Rows from block 7 of the encoder, named by matrix and row number. Rows with one number belong to one channel. Each number is 128 + 32 x the weight over the matrix's rms, rounded and kept within 0 to 255. All counts start at 0. Numbers have three digits each.
# convs0: expand pointwise conv (encoder.blocks.7.convs.0.weight, 576x96x1x1), inputs 48-95
# convs2: project pointwise conv (encoder.blocks.7.convs.2.weight, 96x576x1x1, transposed), outputs 48-95
convs0.509:136127063110131167080129139124129119143219122129060129139123162102140095142146143149104114096114112129118136083152126152061127128062140129129132
convs2.509:138144112124145086152149111150122141122142147125162112097140195148141142136106086101097112157122155133098098210187108093082133117194139132091178
convs0.510:150093138107085181162168118114111159042061151144149109124151045162116102146163074095178111120141112167118120165111141110109096126122136093123080
convs2.510:115138169101133233102131142117128086131139102108157145128130033054122171134143174114150230157127197109140235081129152133240122221159111127140091
convs0.511:129114142119202196117148112117127131137174134143124117131142066179125179132144112125036132152151149088135140021139133130175122172196176110128152
convs2.511:120107131114138118111123144124088147200177120145155133155144109128120091127139145153098164053122124162134120102105097125223130127107151132135035
convs0.512:128125132118189091139111119117140111207104123143045121127136069150136162121116164136100126082138130149117079129130135138118130152092109133125094
convs2.512:130117097165094132110147139126135127147102118159209132140125144117122132137141108150117179081125116117124138137175121106210131161106130136129050
convs0.513:130130118144081112127101125147145112150129119112110153147103139093160131124105129143155077142107153089133138167115134143117138086140127130125168
convs2.513:165224143176114109119186092201207151183123223053107167051151153102189120091049161107139055100189156120196113112110184082075165086144098062087126
convs0.514:104144127157122146147113153135147120090121114087083150152104099142152149110105159151102130118110148138137128154151112145108154109110145159140129
convs2.514:130081123179094178122062023098093150132128090169106118182142133183119165181177154114102157096104090110092162088230104156152126158081146153171088
convs0.515:145137110111143130097098108145117089255138131158054130131137141122128121156139142151126055105117084072133121058127119130185131120149128112119150
convs2.515:126127162135146123097119129121131142177116131124118120134137107131128102143130139143130136116122135120136167086137120118144133166137118146126127
convs0.516:157099133121182175135149121128088163101195132136090100113149147146111143148146122124077128121144145120123109140117123131185134177166132124124098
convs2.516:116093075033127107104133146102088152083211100164151117145107098106101150107098138077136045104104088145143150128067113155130123108101145121133072
convs0.517:149119099114134152146124114140101127182155144148123110125135105137120088146140138124205162172130117140119109049110123107060123100089149111122176
convs2.517:097106126089144124125131166124103100110134093160169127147105097124103168109151131144125057133110174139131107147119094149101098128150120131146132
convs0.518:118132171102181049129113150116148128175094146099101128133124077152135124123118147135130165178146145144132125114129142130148123130105177115132118
convs2.518:130128157126121179130124133119111127127142123131069125147109173151118130120134120149134093113138106136142099090131118143155123136154145148140142
convs0.519:134130113131131158134128128143140115132085117132152125119141176130132120135116157122134089038123108101111130121138121132097139132095093119138141
convs2.519:132131131129129098127120126117121120123129131126134138103129138173134129134149111120130132196139088125122134108150126150092123134106109117135141
convs0.520:146112146129102124144104120144123120097080118132179139137133163090127126134133129126109100105118095120133100138139114144096133131126100108119131
convs2.520:121089122099150125130131152123121136093151103128096105121106098142112173118143120118110105146104089131107111069072104131106112106113141150133127
convs0.521:117122124138152105121117138149143113119173139061099136147129141115147080131117173154086120130086113133133129085142091145112136116124155121155180
convs2.521:117066133164111119128074107125099113151112098180142121155117142128119112176143162159128157111129111121130099114177125148150119163139124154140130
convs0.522:117136166135184127080126154122137133161167117108129155128091149116129049115129118145123109127139131139130160100131144150126131116158145136158137
convs2.522:067071131004146089139111203111071100088154063187136094159070174110099108165160116141099134162074104148107095167051069155109103111124117185157161
convs0.523:109156088128075140073101153136140073093067114086196123142115054157136162122100149133138155146096104175139140205153108141091143069103145157156086
convs2.523:102116097148127128099098130126094121100088105158129087126120095130107106182176149143130192128103096129121148097197096145163121129125134151160086
convs0.525:130111158102105135150117106124117117167086132161135133114141109139116150146144155136169055094137099060139153073129121124081129094094064119128153
convs2.525:134118132154140100108092116107134113109107136105158132132165201172125153135125106126161102155132194123131152123171148145092130154122109121123172
convs0.526:132134097140134132056113147115125105179190116134107141135152114138135142134123134147165093148116131111139125136126127144102132104103091138134153
convs2.526:130092118143125120122130117116098137106100114160162126131141128175120112122104147109110154137134105108128175093104104139128118153098119129111118
convs0.527:121128151130181078134123123128115124190104134129150124118146143126128083148139104110181167147144112114115129077111132103177113158093134130117149
convs2.527:126144099127133072120099177130123128150129124124185144131107154156135148134153152120102143112105125081137110163114130139080139102068127142134118
convs0.528:121131114132115119114077127162124081142103128122188132124127149102144149106118166120151101117095108115140094096135109151102133155108133139131140
convs2.528:098144116097159106122139145155134164104177120121150117135107103124107221112126126078107063139140107145139117112069106130106112084139153149153107
convs0.529:096143062133132218145118142152143126111175088120109145161120070082135177104121140132078167097102120129115125165144121158079146142121060145161106
convs2.529:119096103124143080156116130132115110091118107144046115149130092086129192127140156171057099204132084153132084114123115120165115068099140127148087
convs0.530:135131119107135056107118128129118093229140139107087126118141101068117130136125158131111106111117083108113134002110138121117125084039115119100167
convs2.530:126155125129121071134143136143133150123150148140166120116123072130135122125122131152132152122129114133157119175144150121134137126195138120119114
convs0.531:139131124121165139140129118106126141089167122123136117136124132132137116125145107125071133162119146146125137090135143134160118152165190115135111
convs2.531:130133118133105149145147134150156166177117149093133131106134136108136118132107136113161135100131172102148154094139145131161141147105134118125058
convs0.532:136121134128116110138136119113118103139155105111125109146122176124118083126120163134111117099131107124108152077102121120018134099082099132114162
convs2.532:113177131160130096148148120140156131104132149120142141111153167139158156108106124122147099138139142138152086135086169102077137098167108145136166
convs0.533:113139110114199201102119129129126113122170109137158148126103161137147117130122156151134111143116136085121153106131125150125111125094135138136169
convs2.533:131164120136127157120110139145117141123143123118165127112131160165153122112127128119150141116140147125174140156116131168099129157133106112122143
convs0.534:124142190135126090149125129140133128128030116110113130125121102119139089137117142139153144143125127148133124120119126132157121106127122133125144
convs2.534:106096141121127141175086121115110121138145105133075078165123153124118122154141128149116101116117125139133102103119091143130117134101136150138137
convs0.535:125135109136135155118133129129125105116116129113123137137108072178127146117127160135104162133115156083139187138125133130166131091132122155135135
convs2.535:106137125150117153113118130111130127087130126118063108130124173166117152137119152125127088133123133138126162083145125135148115145063143127129162
convs0.536:143127126133113135068111130112127115097098123137206110128102155177105101127131123119188144130139121117140131166145129141170122128175136141135139
convs2.536:105062122129097138180038103096084142158098079143140126122136121088124120179190149133109133126121129129100119095169121176153091136096099179149065
convs0.537:114126132127136147094131159127131120156103114119108136136113099155137122125127127137128138148134157159138142106138113141168124113118097154147148
convs2.537:121113136116141138141106111138116102143106105123151125146115156143122120113116135167132141114140133144095136103149125147165118119087116124118067
convs0.538:155131109125090108094142116122119132150183139138028118122125178136101131113127129120095171161128114114115142180123130113146122126176096127111101
convs2.538:115093113128135091137113145097098137061071109148209126151118175087102102134137130106125120156114099135114120070126101162135099118083112144134206
convs0.539:125135143125075117140126130132146119140131110119092134134108153116128097126141140142189121089128128102108142118138123144044117043115153141119184
convs2.539:122120121119126114168126113110141118150114124129182131129130133104118145160114125134139108119120104138114102126131113136159120112148136133129148
convs0.540:139108088105212109156147089121110132201161142139072119114136184134101158141149123108091131113147117112126140075080129102146124183150124119114150
convs2.540:096051153106130156110104248106083119167169092183157099217080172149115126221184125139123132064089088090025140101108107132163082199132166155182120
convs0.541:140133137111113087110102126157135120138118136140188107126143160113137124131121151131147124152130127120137121133129129134115147142183157113122066
convs2.541:138112106120134123120116128119110161113134126127127144145131156090118066135138146113133184128108114119135123140144138136145114116116134140141130
convs0.542:145125125117165127143105126125111109169147139150083131119142115133109149152128153133078068088156109175119123136107140132109132100109155127118165
convs2.542:128118135147110122143139122131109129107162133145102128130139165077138121117141162121135121145121138149119104154149131108153123131099118132120152
convs0.543:132133130120133155131097127148124117123065144134182117107129151160134068144125143116194153121109143108141076166122113124150154128122183132097138
convs2.543:129136148096126146144116158140143125132172142145164131122128085125112149122133126138130098117144161160146100161091108136125124147166143135119144
convs0.544:139115107098179120122126093129107121164165140143095126110143219072094096138150111114083146120137098131121126091089149137161117147098108117091164
convs2.544:099094093122134127126127166120112122161199125149132099128114096092108152133134154118079121114102059126141118117090129135140112120046134149134128
convs0.545:118148090155112163089106156157162127149118124113130156171083116114153088119109140153133096157115080132151170072152091165080143081073087141163128
convs2.545:124147110138142106124157126159145115118137130122132140117146119107147096093106157141111135147124125130133109121125141116132138109091121116116085
convs0.546:157125073107140163071110116140114094255083144151085104121137057123125148154133136134161105120141110109120068113102125119175122100071118119117171
convs2.546:122111161115110187141136135108111145136102134142109128135124014126117147128137183118129152164114098122121176000121125127140122158144135132131116
convs0.549:118117129123155147111119116145130131221143128107036119118120099165120132125122158128057150195138189197177040180123123101200105139056177162094231
convs2.549:137126099107117154139134126146138135195125137143080147124132146111127137113113143125111128078122143123130147092126135127162117154094123107123045
convs0.550:137115105101138186175114111130118123094137135154124122113155156092129176135130112116087101061129098106121102157139134136130125185089073127132084
convs2.550:146135127183106091163142098143142114169145144109098157135106077136137208104120093109110117195146132136110159153132150105148149089107153122139153
convs0.551:117156130118148170099058130159126053174201082106107168119117176140120138119119231149093153068081135075134142048133070137151159180167050165154212
convs2.551:145117152151154093163091143109134150077104122120092126159111191182107211107147099095118000181105114130128045212131131147000123079161143151143255
convs0.552:115143144159066182177129144142146113031078114115196138138113107154147123106107106125187185145106163214188087219154109114126131129129187154126088
convs2.552:111131143128080171148124122142171165195139124132103115109139115129130167130116145084142109098151107128137154159147133102126132123148134131123073
convs0.553:122145101141103117112079103182124071204084151163178115114137135127129163140121166124237094060114068137157027159116106115214144118149114158105169
convs2.553:123105147084115124115110140121109140189149117155158124164081164123111129151144133134084140072144134127137143143142148145151123111114126136144114
convs0.554:144130128120130132091129117130103129221147122145095125101141169139105066124143132121191128109124151019105142095113124103113109140141166101133134
convs2.554:141097103137093083169123139177122147106124141147139150140082115087132154134151131153130141166146157148066067159129200096109164065111152084113139
convs0.555:160119138123075134124157118104109128069082152143180091113149091147108129134137151110140125161143128128141103174126126103071114133133110107133068
convs2.555:118081101084137109142123157105083148081118083167048123156101148121090096138160132095091041159104138166121080162080079159047109118094150158144255
convs0.556:152079111115091145145181120109109163047153154152135096128145131142108133151162118104123150150135116175136101146117150118120121144135110092093082
convs2.556:110127090134129082127127115120100189196118107147134099131130162162110116119109087078109084074121065110118113199127116116117131113079128122140111
convs0.557:151115146126128119075114135130126126150143128150196114110138187138123144122133165125117081073145118128113163104123132103106116154157130104122078
convs2.557:143110107130123144115124129150135142173108132148100156066129153100141085068132140136113171106136143134126144111112153145174142144088086095115093
convs0.558:147101158104136096078167112062097172137159186153189114073165131135084063138189065068142099142156092174100155121096208101118080125108137090100139
convs2.558:143137125132104101124135132143125253207118146144157141124147245222131022109133034021135134045153112093140135165130141116118151193112145132128158
convs0.559:164125147096145164062136115115095149239216156133192112117147126114124056151146140126097031123160074134109153000110132126035126128044142124112180
convs2.559:143137150139130107139122123125133115061090130110078136137116116121129174129121123126131102172151097115132098111122141101075136117140128127111195
convs0.560:146104137089237150100139114104113138145108143139114132102153129159114110157150161136076094101143121155108134056117130126168116138087117114115147
convs2.560:125103143145151117136114123107131173139129128150098111118126084144112134119139105092104143160102139126125128092111082129068116125147119142136134
convs0.561:132138149129127084126103110120124112099136127110123132122126164115132197138123122118091077076120076089104140039134131144149137123097175136129159
convs2.561:122074101099114123128101146099077109183132092171172119184118148161118061151159129138115092040121194129107134194126094161173119133133141170153031
convs0.562:164136071098150157094112103137124074195186154143086114114126112115135144153144126125124085086122124081131131100123100134113145110125167113122161
convs2.562:142152140138114123090157105138154104186109138098161132130146118157129095100115157129145139156144154134134187175146128126141152137174108103132169
convs0.563:140140104113150121113126125136135114150129114143148134134109157107140137125135136147116132118118124164142118148128140137114145132092123128118128
convs2.563:104134123089149121093110154129126132112163118151188138133105114136120126096123152122146139129103094133116148061090133119134133159093124140116091
convs0.565:131125132108121102164107124135122103139069131140116123109146123119121120149146120130145101101141055121136069086137124132088113120113106122127126
convs2.565:128132113134162116121083104120105088106091126090146119127148196157136111185135118150140141173105160127103128133178114129095123160124111118113201
convs0.566:138123111128090150213114107125127129100156122128131138139138106059112142131143144120072145158121121124088071131111117150120135151130062119104165
convs2.566:153140106146148113132170120145144139131121165123159146087120133127146146136108126092146123118163143128124116172096143075083152119156099107113087
convs0.568:145163176142104087106126129123132123140058122122219123104133122140129082131114139142207168179134098105153113079123118132046141124096161130142146
convs2.568:121124125122124167140140108156118130196143126150104128125103128119118103099145159104138147107144118112106141117161134118165136157091136114129061
convs0.570:146106116118182147139145118122124145128173132135040132139135147118113054149136071125192144069114107086118132080136131144157113125154092121126186
convs2.570:118128141092115126109129141095120135060092116125178141137129177133123182151154148109126153128117112136146134179087101142097127129069127134130138
convs0.571:140111129108149113118145115096123135157144127127108114136122101118127078147136112131124097109137104112120143086114157114073106099120157103116134
convs2.571:087092118107153107156098212129093084184127061181162129184095158143098114171192108154088129126095125137095137110061094160099102108164132137139103
convs0.572:128119118124145145111152126115127146128166113146101122130137113148118119141138136123114123127134084147132170112115133119094121140115071114109138
convs2.572:123137130163093156104132071146142085177110148090140138103152104174140130155153140122142114102152133099121184138173149106128146166182116111109140
convs0.573:136116111128144120108099137145126110192189098124082142146099156112134149121112151150100133120121127089129159003160098138162163165175064136145134
convs2.573:104091150071156108155092165114070107057143089160173117157123141145112160122161142137136105151108091153146098143118113168094101101150100138142182
convs0.574:141134171113110091133129119138143128124052141125136132096118153150118100120129110111147130148158098163140136156114133107125113083160123101120157
convs2.574:128104117102108131134121120134119141121125105128125148158119135107124139162129101127129097119130130103113143116152149128132131131128125144136136